Weights of a small contrastive image-text model: text encoder width 192.
Rows from block 2 of the image encoder of a small contrastive image-text model, named by matrix and row number. Rows with one number belong to one neuron. Each number is 128 + 32 x the weight over its row's rms, rounded and kept within 0 to 255. All counts start at 0. After the name is the row's rms in percent of the matrix's.
Before each neuron's rows are labels from the 100 images, of 14848, where the neuron reaches its highest value: "peak on" is the class under the peak; "responds to" is what is common among them. Only what is clearly more common there than usual is listed. The data: simulated grey scan slices of phantoms with and without marks.
# fc1: MLP up (encoder.blocks.2.mlp.fc1.weight, 512x128), inputs 64-127
# fc2: MLP down (encoder.blocks.2.mlp.fc2.weight, 128x512, transposed), outputs 64-127

peak on: bone
responds to: head; low contrast
fc1.1 057 [145 133 203 134 145 117 155 168  85 129 186 151 172 142 141  79 190 154 126 156 141 138 161 130  75 125 132 114 133 135  88 132 133  59 151  73 122 132 195 150 125 115  97 123 148 121  85  62  94 137 140  75 116 160 127  78 136 120 124 148 103 106 193  86]
fc2.1 060 [193 153 139 167 120 122 111 134 210 104 154  92 160 100 114 121 121 108  93 145 128 159  88 187 162  99  98 130 146 156 134 105 104 126 181 155  92 176 108  99 132 143 141 131 132 132 131 166  96 140 135  19 163 121 121 116 126 161 186 144 128 114  67 143]

peak on: bone
responds to: belly
fc1.200 110 [105 113 180 113 155 171  94 150 137 170 196 169  61 117 111 176 155 169  85  79 164 169  93  96 168 129 125 100  99 122 193 122 142 177 145 116 147 102 155 169 101  98  89 132  88 121 129  91 159 125 134 141 130 130 113  76 173 158 128 137 112 160 123 146]
fc2.200 126 [101 137 124 104 128 162  83 181 110 128  70 104  84 145 134 156 118 190 153 126 157 113 149 104  86 119 115 143 114  77 163 127 107 161 107 112 134  90 170  99 105 127 117 122 131 150 123 148 150 177  92 125 137 169 162 155 141 141 144 120 151 140 138  98]

peak on: bone
responds to: head; low contrast
fc1.38 092 [149  53 111 203 107 140 136  87 136 166 114 148 119 119  88 128 151 152 130 107 129 145 131 156 130 150 179 104 113 124 157 153 129 136 143 141 194 167 176 158 186  98 137  83 114 113 133 158 173 124 167  77 102 137 110 140 135 162 164 101 115  97 131 105]
fc2.38 105 [152 142 110 141 130 142  93 103 140 172 111 127 135 154 135 150 150 132 186 177 114  97 162 109 135 185 152 147 148  93  97 152 143 124 114 142 124 204 102 176 116 108 190  70 138 165 117 110 170 174  70 141 123  91 110 143 158 142 166 134 154 162  88 135]

peak on: air
responds to: head
fc1.386 082 [159  84 140 153 135 150 116 173 114 117 110 121 134 184 147 116 174 148  79 151 117 136 106 141 104 144 140  83  82 146 203 144 130 104 174 117 104 153  85 114 114 115 117 111 134 160 136 160  68 150 130 220 143 127 163 122 100 147 115 129 139  60  93 158]
fc2.386 078 [152 182 171 126 190 111 110 133 169 135 148 130 117 146 116 144 142 109 125 149 148 123  68 122 167 145 148 144 109 148 176 155 139 171 117 154 140 141 120 124  51 158 114 157 134 151 131 116  47 132 134 143 163 140 131 216 149 151 175  88  96  99 111 115]

peak on: bone
responds to: low contrast; noisy
fc1.509 118 [ 85 106 179 122 165 150 154 101 117 131 157 120  94 110 143 180 102 107 101 152 114 129 125  84 157 154 164  88 183  76  92 130 143 101 161 106 127 111 142 103 150 118 122  82 147 121 109 159 121  94 113  99 142 101 156 185 111 114 134 101 134 140 124 192]
fc2.509 120 [141 170 125 139 154 118 102  94 115 133 146 159 118 116 137 174  91 129 131 130 103 146 105 105 131 128 145 139 162 142 173 137 114 158 142  81 179  97 153 152  90 200 123 135  90 141 108 157 149 120  83 155 152 150 154  54 163  72 204  96 113  98  73 183]

peak on: bone
responds to: belly; low contrast
fc1.204 134 [ 99 149 144 116 171  83 115 159 139 129 166 118 122 137  76 156 122 129 155 111 126 152  78 166 160 154 114 145 129  79 119 125 145 148 102 146 164 157 179 106 155  42 102 143 123 159 106 103 185 127 159 149 147 117 135  73 139 167 148 149  93  80 120  76]
fc2.204 152 [120 112 139  57 170 198 135 132 160  92 151  84 111 128 181 126  67 151 189  97 169 123  69 149  50 114 177 103 159 115 106 139 146 130  96 107 164 146 109 125 156 127 199 117 119 127 129 125 134 173 119 124 170 118  85  96  89 201  74  93 122 164  76  93]

peak on: organ
responds to: belly; several spots
fc1.434 090 [145  80 156 159 113 158 112 130  96 140 144 134 134 159  90 115  77 131 167 101  85  91  89 106 136 212 128 126 131  94 173 105 141 116 160  93 149 196 115 102  83  78 146 172 175 144 114 128 116 130  68 120 124 109 120  44 111  96 124  55 128 135 144 166]
fc2.434 095 [120  77 183 120 115 114 188 149  55 168 102 120 140  62 122 168 102 127 193 132  83 113 123 146 133 134  95 111 131 148 182 107 113 126 109  81 101 171 182 180  99 129 127 148  78 131 152 162  90 111 146 137 109  90  92  68 175 108 111 177  80 168 172 110]

peak on: bone; soft tissue
responds to: belly
fc1.95 100 [131 146  91 149 118 117  77 173 104 167 183 140 136  88 162 155 151 126 121 131 138 124  98 127  91 112 120 136 152 131 134 200 189 165 159  91 146 112 129 147 132 125 129  91 100 106  95  67 131 139 101 170 181 145 111  84 164 119 189 138 111 121 133 156]
fc2.95 101 [ 99 163 141 142 116 156 124  91 122 127  51 100  75  69  96 176 121 117 124 111  87 104 141 145 119 115 140 118 110 157 194 155 155 152 103 114 122 162 123  68 106 125 110 111 104 140  87 100 209 100  74 195 136 105  86 140 198 111 191 169 135 152 137 161]

peak on: bone
responds to: low contrast; noisy; belly
fc1.209 101 [102 161 176  97 120 147  30 116 112 131 122 153  67 123 171 146 108 101 136 148 161 120  80 160 140 129 138  93 144  44 147 134 164  54  78 124 161  95 100  99 138  84  48 120 119 153 106 133 134  89 111 101 113 149 144 102 170 151 103  96 185  85 120 124]
fc2.209 102 [165 181  98 132 127 185 162 123  88 132 116 137 156 127 155  86 108 146 149 148 115 100 149 105  71  59 172 109 167 115 126 170  85 155 106 134 172  88 135 160 138 157 142 144  67 111 115 154 150 119 142 122  64 160 111 111 101  98 168 136 105  89  61 131]

peak on: bone
responds to: belly; low contrast
fc1.228 124 [124 165 173 151 151 203 142 122 116  72 126 130 117 169  82 141 138 109 127 150  98 123  86 160 154 158 137 195 133 143  97 173 185 133 141 151 123 129 114 124 148 141  64 114 172 122 115 139  56 154 125 168 133  79 104  86 102  95 172 121 122 132 134  95]
fc2.228 134 [ 89 161 116  98 108 105 135  67 127 118  73  73 137 101 115 101 128 108 166 104 196 143 153  89 112 156 102 162 174 103 168  92 145 153  82 148 206 113 189 174 172  99 145  40 137 140 150  88 120 119 117 138 154 171 107 141  88  95 184 129 155 176 130  98]

peak on: air
responds to: chest; noisy; low contrast
fc1.165 112 [132 105 101  72 156 107  89 150 248 161 133 126 163  91 119 135 154 120 109 192  85 166 149 147  99  92 140 119 126 151 163 138 140  97 110 130 127 149 174  76 139  94  66 126  58  95 123  93 178  45 142 148 121 115 138 106  86 159 123 161 166 167 142  73]
fc2.165 102 [114 189  81 120 114 111 144 145 118 149 140 115 142 118 125 174 113 137 122  85 115 100 117  85 108 151 141 111 114 109 156 114  76 110 168 104 115 142 157  87 101 102 120 132 117 138 124 165 133 159 120 122 131 103  78 106 137  60  61 100 133 130  85 201]

peak on: bone; soft tissue
responds to: belly
fc1.396 116 [ 48 177 149  90 203 116  99 122 149 179 115 141  92 119 130 145 184  91  64  97 152 128 130  99 179 122 135 115 162 167 255 132 127 133 117 129 156 139 135 115  95 129 127 125 104 166 147  60 112 205 140 163 138  93 134 106 130 172  80 136 130 157 100  90]
fc2.396 116 [154 146 118  91 179 117 133 104  80  81  34  98 150 112 115 131 104 133  86 174 125 146 105 108 118  83 120 130 127  88 170  70 132 143  59 118 150 112 167 102 126 151 113 114 173 171  83 130 156  83 147 157 106 147 185 182 143 130 124 128 103 172 136 136]

peak on: soft tissue; lung or cavity
responds to: belly; low contrast
fc1.102 128 [142 168  95 243 133 103 118 156 119 102 139  72 157 139 106  75 101  93 149  84 128 125 145 150 117 164 164 118  89 113  90 148 163 120 109 110 129 115  99 171  90 152 144 212 108 102 135 154  86 134 160 125  85 131 116 164 146 175 136 122 120 137 115 144]
fc2.102 127 [ 77 217 107 173 105 135 127  99 164 142 117  99  87 189 146 124 130 133 130 122 110 123 155 134 115 153 100 118 132 111 158 166 115 107 111 155 170  88 118 128 109  94 107 159 118 138 123 166 117 113  79 179 141 123 157 141 132 106 109 121  12  65 128 110]

peak on: soft tissue
responds to: chest; low contrast
fc1.375 121 [161 136 132  28 133  81 122  93 116 161  98  64 107  99 128 122 102 142 127 181 137 152 127 107 124 123 106 135 129 121 139 172 137 148 142 122  75 177 155 160 109 178 145 165 131 107 145 150 158 201 136  39 157 146  86 140  84 153 143 127  84 103 118 134]
fc2.375 116 [172  99 110 129 183 164 184 112 128  91 104 126 115 129 147 105 138 135  84 118  95 100 141 137 118  75 150 138  31 111 180 144 149 142 132 132 113 131 118 154  99 108 183 126 154  95 110 119 125 146 149 140  86  82 136 192  68  85 135 184 127 125  96 213]

peak on: organ
responds to: chest; dark spot
fc1.301 073 [128 142 177 114 117 146 119 131 118 166 104  98 182 114 208 142 116 127 150 132 135  55 143  91  76  72 150 101 188 122 151  85 119 141 134 105 112 172 198 129 103 118 144 106 152 165 145 116  57 150 137 143 141 169 162 106  56 129 116 115 125 119 146 157]
fc2.301 074 [120 133 143  86 150 140  73 148 153  77 111 115 151 142  66 112 104 121 148 136  84 177  92 132 100 148  75 138  90 112 128 175 135 132  87 120 158 167  98 122 128 150 209 120 127 131 125 147 125 103 147 147 206  92 113  43 105 133 110 154  99 135  80 125]

peak on: lung or cavity
responds to: low contrast; noisy; chest
fc1.484 097 [133 104 143 143 153 140 153 138  94  61 139 152 123 138 139 115 176 109 146 137 137 124 111 207  72  97 165 141  89 108 192 145  84 129 112 142 178 128 130 130  65 120 132 148 142 149 132 157 121 174 129 147 138 154 112 115 101 167  62 136  95 144 200 134]
fc2.484 097 [129  91 112 114 151 128 194 126 118  97 127  65  84  87  85 105 124 180 130 157 111 127 134  74  92 112 114 120 122  51 113  94 156 159 144 104  94  61  75 155  85 146  92 169 117 131 101 159  95 156 108 183 131 111 108 148 121 132  84 137  98 112  75 148]

peak on: soft tissue
responds to: head; several spots
fc1.136 105 [ 89 151 123 182  85 118 140 141  92 129 153 137 106 167  95 105 166 149 139 155 127  90 150 127 106 133 132 118 150  71 114  69 146 148 129 164  88 112 103 148 204 185  95 123 160 191 171  98  90 109 148 161 127  59 106  75 110 172  80 133 118 137 102 101]
fc2.136 099 [ 84 118 194  81 141 142 157 129 161  78 144 170 160 164 104  92 128 130 120 115 173 183 167  70 139 150 124 108  92 115  69  76 162 135 151 115 135 182 115 189  92 124  85 174  81 141 128 125 153  88  94 128  74 163 131 171 114  72  86 158 126 155 127 119]

peak on: lung or cavity
responds to: chest
fc1.450 099 [111 104 171 188 117 130 178 130 119 109 102 115 210  95 119 170 100 112  73  89  78 101  98 172 131 143 134 156 157 142 114  97 118  80 129 138  87 158 102  96  92 149 144 118 176 165  96 117  96 130 122 151 142 166 157 162 155 142 213 183  79 117  78  62]
fc2.450 107 [ 79 175 135 163 124  83 170 100  70  95 129 119 132 107 135 116 138  95 125 181 135 148 139 102 172  53 101 139 128 107  74 118 163 114 115 161 118 179 104 109 122 143 131 168 121 156 162  77 109 147 133 167 106  93 100 166 164 162 154 121 143  73  71  77]

peak on: lung or cavity
responds to: chest; low contrast
fc1.186 073 [ 88  87 134 137 140 167 195 143  71 176 122 144 143  98 122 106  93 164 152 165 212 125  81 150  99 156  96 131 122  58 146 177 192 127 127  85 131 140 172 103 100 112 175 129 126 189  91 119 102 139 184  99  87  96 119 207 105 159 146 156  78  99 177 124]
fc2.186 075 [ 59 113 137 153 128 189 118 122 170 105 160 100 135 129 172 242  66 125 171 159 152 180 124 132 168 184 133 122 103  71 153  80 158 124 123 149 158 109 154 106 168 118 150  99 165 114  98 144 119 138 169 129  92 170 103  78 147 157 141 146 168 116 107 113]

peak on: bone
responds to: chest; several spots
fc1.343 119 [103 217 127 117 129 102  84 137 159 142 123 138 149 113  82  91 139 143 120 167 105 184 148 119 132 147 113 129 186 126 128  97 138 138 111 213 112 134 154 134 166  94  79 143 120  89 122  83 110 107 127 127 144 109 121 185 164 167 106 125  44 144  57 151]
fc2.343 118 [158  87 110 134 156 124 186 127 124 164 121 170 189 100 147 155 122 125 118 149 116 172 161 134  82 155 185 126 146 151 135 123 127  80 105 141 113  94 108 140 125 122 171 117 115 117 118  84 165  96 149  84  97 118 150 187  92  90 127  59 114 176 168  99]

peak on: lung or cavity
responds to: chest
fc1.488 090 [102 149 137 131  48  92  88  91  95 123 213 156  74 128 134 158 145  88 116 127 149 115 114 139 117 160  56 137 128 145  86 133  95  73  76 119 103 128 186  96  74 180 125 137 106 138 121  54 185 138  92 135 103 179 136 140  67 121  77 160 143 137 203 136]
fc2.488 091 [168  94 118 148 121 172  70  92 137 135 162 119 186 108 155  83 121 164 118 113 140 170 159 177 174  78 157  89 150 182  92 139 139 172 159 123  93  74 136 119 166 132  71 135 105  90 157 122 140 127 120 157  54  99 160 171 119 199 111 137 106 185  81 167]

peak on: organ; soft tissue
responds to: side: left half; limb; dark spot
fc1.25 119 [199 116 120 165  92 143 169 158  78 116 140  98 104  85 131 107 124 152  62 159 134 113  62  82 117 128 115 114 123  71 114 115 128  71 134 139 151  87 130 141 118 103 156 164 116 116 119 124 140 177  96 121 105 153 158  78 138 174 167 102 100 141 199  89]
fc2.25 109 [102  57 144 106 153 156  98 133 107 110 135 152  88  72 105 127 128 162  82 157  92 155 121  91 143 100 183  73 155 148 142 142  92 114  87 106 120 155 127 163 130 103 118  41  72 111 179 114 203 108 139 137 133 112  48  92 120 133 121 150 162  56 188  84]

peak on: bone
responds to: limb
fc1.371 122 [133 117 143 147  90 113 141 106 153 137 142 110  79 127 142 188 157 121 141  90 161 123 181 122 138 144 172 101  64 102 163  77 157 125  86 116 119 122 105 133 160 158  83 137 137 187 168 170  99 145 173 125 136 120 113 107 135 105 188 163  64 108 196 100]
fc2.371 115 [159 126 109  80 140 156 152 142 107  61 177  65 171 155 171  85 145 164 107 117 149 138 128 136 114 164 102 105 107 141 102 116 138 132 171 112 105  83  88 134 123  82 193 180 155 129 148 101 116 160 143 140 118 115 118 151 113 121 119 155 101 146 114 145]

peak on: bone
responds to: limb
fc1.373 114 [113 155 141 115  94 167 136  71 128 102 132 133  93 167 133  58 149 142 159 110 146 142 178 161 148 148  54 188 100  98 106 197 174 157 115 124 165  77 114 156 100 146 138 161 137 175 123 152 172 124 173 157 125 133 115 138 139 140 166 110 148 124 124  40]
fc2.373 117 [137  61 174  85 125  90 115 118 138 133 122 108 150 124  76 200 114  96 187 139 136 119 156  68  94 102 125 144 114 184  80 170 137  87 160 144 115 118 128 137 142 110 133 106 161 150 149 127  96  92 123 164 154 145 129 141 125 173 118 207 100 103 105 105]

peak on: bone; soft tissue
responds to: belly
fc1.497 105 [133 150 179 106 135 142 176 148  75 172 114 141  86 119 121 170 182 136 124 165 112 122 152 180 149 187 113 148  66 136 102 163 119 159  86 147 147 120 147 150 174 111  99 126 115 145  97 182 128 100 121 115 181 126 143  97 100 198 150 141  93 135  40 117]
fc2.497 111 [ 76  79 124 101 195 154  85 116 168 104 169 165 131 159 124  97 124 156  75  98 137  72 103 178 156 119 106 102  81 112 175 109 161 131  75 118 101 142 136 130  68 134 195 149 148 108 138 115 131 154 101 144 134 111 105 146 189 129 170 143 108 139 143 132]

peak on: organ; bone
responds to: side: left half; limb; dark spot
fc1.294 123 [ 94 145 100 146 155 132 163  46  70 131 143 187 102 115 196 117 127 121 147 195 143 140 106 123 153 138 199 124 109 161  85 154 115 132  39 107 138 119 122 131 146 136 132 143 168 130 126 146 116  69 146 148  98 149  64 131 107  96 115 185 125 152 178 150]
fc2.294 114 [134 190 193 110 134 159 114 139 125 157 185 102 102 148 134 144 145 147  96 102 129 143  79 123 177 111 155 140 156 128 150  98 130 124 198 131 118 149 119 113 158 126 155 172  98 104 124 110 131  75 109 129 135 183  81 163  97 140 134 210 143 114  64 127]

peak on: soft tissue; bone
responds to: belly
fc1.119 090 [149 161 152 143 124 112 136 141 172 124 126 124 125 177 136 130 113 104 110 112 160 113 102 152 149 163  59  68 162  83 164  74 153 119 114 129  92 143 126 141 134 140 154 110 138 154 126 198 156 108 137  62 168 206 109 101 163 147 105 151 121 122 169 100]
fc2.119 080 [139 100 155 165 145 138 103 100 186  97 126 121 181 165  71  79 113 113 104 187 114 124 105 133 146  56 162  82 140 131  82 174 153 140 120  89 116 113  57  73 108 163  97  57 173  99 145  65 113 111 152 124 118 149 109  88  93 114  93  77 101  92  90 150]

peak on: organ
responds to: limb; dark spot
fc1.442 125 [ 99 148 161 142  97 117 124 173 166 129 141 144  58 150 183 137 114 132 123 182  73 158  86 104 145 119 171 169 115 151 167 123 147 142 134 197 112 156  98 109 101 158  57 123  87 121 128  94 119 124  81 133 141 104 142 138 117 177 200 158 105 179 184 163]
fc2.442 125 [118 133 102 107 207 155 100 172 118 138 141 144  86 165  80 166 121 167 132 159 149 116 127 100 151 153 230 164 119 119 130 187 153 119 121 100 121  81 140  73 144 107 106 165 141 164 108 169 163 192  65 206 175 109 174 184  98 127 105  96 179  71 127 149]

peak on: lung or cavity
responds to: head
fc1.285 113 [113 147 116 137 139 139 126 185 162 149 170  79 118 106 104  86 183 127 106 183 172 103 138 146 124 141 135 155 134 146 145  76 114 126 188  62 134 185 115 149 105 159 100  76  79 214 108 120 162  99 132 161 156 117 151 150 124 127 187 138 121 136 165 129]
fc2.285 109 [123 231 142 162 127 102  99  97 186 111 138 137 133 145 144 178  75 155 125  68 127 167 117 124 195  89 130 120 108 118 158 174 117 140 135 165 143 141 147 110 137 117 127 195 154 130 148 164 124 100 123 164 107 160 163 145 115 128 113 108 118 113 113 125]

peak on: lung or cavity
responds to: noisy; low contrast
fc1.326 106 [123 116  93 142 177 217 102  92 115 120 123 119 168 100  52 171 125 134 142 103 171 121 133 103 140 132 163 191 107 167 129  83 134 138 167 137 105 124 153 103 145 164 137 144 145  21 106  78 115  87 113 119 165 108 150 140 137 129 105 132 159 144  69 144]
fc2.326 104 [154 194 156 127 144 142  81 141 120 143  90 107 136 118 127 157 154 107 115 125  98  44  87 160 123 139  72  93 120 132 126 139 153 110 128 121 107  94 103  98 134 162 134 121 141  96 134  99 172 165 131 147  90 144 142 138 130 122 105 104 143  49 159  80]

peak on: organ
responds to: chest; side: right half; low contrast
fc1.387 126 [ 73  94 137 117  58 157 128 191 169 110 158  92 107 104 111 119  98 134 122 118  98 107  83  84 136 139 132 138 138 154  91  65 119 164  93 161 160 140 168 108 139 114  68 128 139 112 151 125 142  82  67 158 113 142 108 138 120 121 122 136 158 123 116 135]
fc2.387 133 [ 99  89 131 133  93 133  71 126 107 182  62 135 120 143 105 177 121 110 118 151 121 123 175 156 103  89 153 142 105 119 140 116 203 137  80  99 166 153 140 168 177  95  55 138 137  55  95 147 184 140 181  96  98 133 119 107  88 120 124 151 161 152 170 117]

peak on: air
responds to: head
fc1.449 101 [118  97  89 120 113 137 177  88  85 169 161 134 131 103 122 143 104 117 137 145 110 115 199 129 137 149  97 161 160 100 112 197 110 100  86 115  72  89 169 168 107 135 105 124 143  90 149 129 113 147 236  73 107 121 160 140  72 164 121 173 120  66  92 111]
fc2.449 096 [199  97  72 152 123 139 136 122 146 134 125 170  91 115 106 139 183 154  97 192 130 149 168 144 136 172 154 180 122 100 139 140 177  81 121 122  72 114  74 120 158  53 131 101 126  94 101  86  93 129 128 141 171 100 138 112 169  77 182 101 146 130 151 110]

peak on: lung or cavity
responds to: chest; low contrast
fc1.113 099 [ 96 179 136  83 125 158  49 109 133 156 126 108 127 159 158 153 109 185 106 117 195  82  74  90 123 155 146 123 196  88 126  96 164 151 117 160  88 108 147 114  97 132 170 121 116  95  86  94  93  94  88 115 109 113 127  85 131 151 138 136 175 139 142 101]
fc2.113 099 [149 122 100 106 123 189  92  63 154 123  78 114 177 156 137 114 117 154  86 134  82 143 157 113  83 138 135 102 130  75 105  82  84 157  88 135 157 106 165 112 184 101  97  83 137 102 156 133 157 101  67 195  86 112 123 105 134 135 137 150  89 172 170 106]

peak on: soft tissue
responds to: chest; low contrast
fc1.172 067 [122 127 147 149 115 142  98 129 161 137 129  49  99 132 138 116 158 111 138 145 111 194 101 126  72 171 121 184 126  70 190 153 197 103 140 152 166  87  73 128 109 128 169 138  93 187 104 157 184  67 111 133 116 123 173 145  64 135 103 189 174  95 129 165]
fc2.172 066 [107 106 145 104 111 126 140 155  99  95 128 147  98  97 167 127 104 131 126 120 133 112 153 151 110 175 221  54 121 101 189 118 194 135 134 137 117 139 120 153 166 138 127 196 153 153 124 131 109  97 177 136 148  76 103 126  92 121  66 101  45  81 214 109]

peak on: soft tissue
responds to: chest
fc1.145 139 [142  50 121 137 119 103  80 120 122 157  83 136 129 126 139 148 136 101  85 120 163 188  37 107  89 118 207 121 119 126  45 175 157 138 163 146 121  99 134 170 140 132  89 166  85 120 108 142 154 115 209 138 189 111 146 121  68 107 163 146 104 134 140  72]
fc2.145 144 [ 94 110 100  94  88 110 107 126 132 164 132 124 114  96 112  83 125 185 173  84 118 172 111 164 160  72 149 142  88 118 179 129 146 110 155 178  97 169 149 175 102 101 157  51  95 123 107 119 155 112 164 146 155 128 110 134  56 133 174 118 179  84 104 117]

peak on: organ
responds to: ring
fc1.334 093 [ 98 143 108 174 128  71 128 139 125 142 159  89  71 144 187 119 129 218 104 114 173 102 100 130 123 130 123 117 160 178  77 121 142 118 122  43 127 161 146 139  97 137 150 109 110 112 162 154 139 105 144 109 169 162  86  92 121 128 156 126 151 164 143 184]
fc2.334 083 [178 162 105 112 125 141 125  55 124 108  94 110 123 197 138 175 124 138  80  67 110 178 120  96 154 130 148 140 124 158 140  63 148 111 137 148 102 132 100 154 142 114 150  87 138  67 142  50 132 114 182 107 170 112 142  65 170 174 181 178 145 106 145 156]

peak on: bone
responds to: belly
fc1.461 116 [154 136 132 124 104  85 144 111 154 139 149  51 113 155 110 173 177 124  98 141 136 103 125 112 131 148 136 123 111 143 206 128  99 133 114 122 135 161 131 181  82 136 124 155 137 158 133 141  81  96 111  92 134 114 126 123  99 150  85 116  77  73 116  54]
fc2.461 116 [206  90 120 183 124 126 116 151 132 135 119 140 124 187  96 115 107 162  91 161  73 107 116 106 103 114 162 123  81  88 106 132 114 168 157 143  83  77 100 112 132 100 152 148 146  99 105  96 108 106 155 151 109 122 132 142  63 149 124 105 210  76 156 138]

peak on: bone; soft tissue
responds to: belly; side: right half; several spots
fc1.105 092 [ 87 144  64 140 131 112 103 144 100 107 174 133 199  79 148 144 161  90 144 106 116 128 160 155 160  88 142  86 163 146 124 145 169 159 152  76  46 111 168 150 121  82 123  80 141 220 143 147 170 174  99 122  88 143 126 105 142 117 112 121 111 147 113 147]
fc2.105 090 [134 185 172  79  86  94 129 106  74  88 141 137  27 121  79 110  73 108 122 116 133 153 124 142 159 125 126 194  96 135 134 119  89 204 115  72 154 123 149  74 127 168 141 174 117 119 105  94 120 120 158 148  50 104 112 137 100 130  89  92 124 159 108 116]

peak on: lung or cavity
responds to: head; dark spot; side: left half
fc1.437 119 [114 193 108  98 116 124 130 131 121 137 120 131 119 152 106 206 120   7  54 150 130 131 101 114 100 167  96 129 147 118 119 133 131 162  89 149 127 127 181 135 123 139 153 107 104  77 139 160 162 163 113 109 136 141 112 144 127 106  97 114  57 105 124 135]
fc2.437 108 [ 79 165 118 145 102 127 138 106 191 111 138  84  94  86 164 127 140 149  75  91  96 112 175  91 153  80  88  95  31  93 181 129 131 133 100 160 181 126 157 135 117 107 131 156  79 144 114 187 160 160 189  95 148 154 124 106 175 124 128 155 115 131 154 104]

peak on: organ
responds to: dark spot; side: right half
fc1.295 115 [105 138 140 132 158 154 214 112  82  99 147  89 161 106 171 148  77 158 103  43 122 114 118 121 119 115 127  99 120  91 187 164 181 127 136 117 145 158 159 153 131 186 122 158  84 132 168 120  55 116 106  99 148  83 149  80 105 101 123  80 139 151 139 142]
fc2.295 110 [128  67 129 135 170 162 104 153 191  85  77 124  96  96 149 134 107  79 101 161 133 138 120 122 116 111 126 122 108 128 194 178 124 110 122 138 155 161 110  78 126 162 156  78 167 160 123 135 145 148 128  91 130 101 131 162 165 132 128 103 120 107 127 140]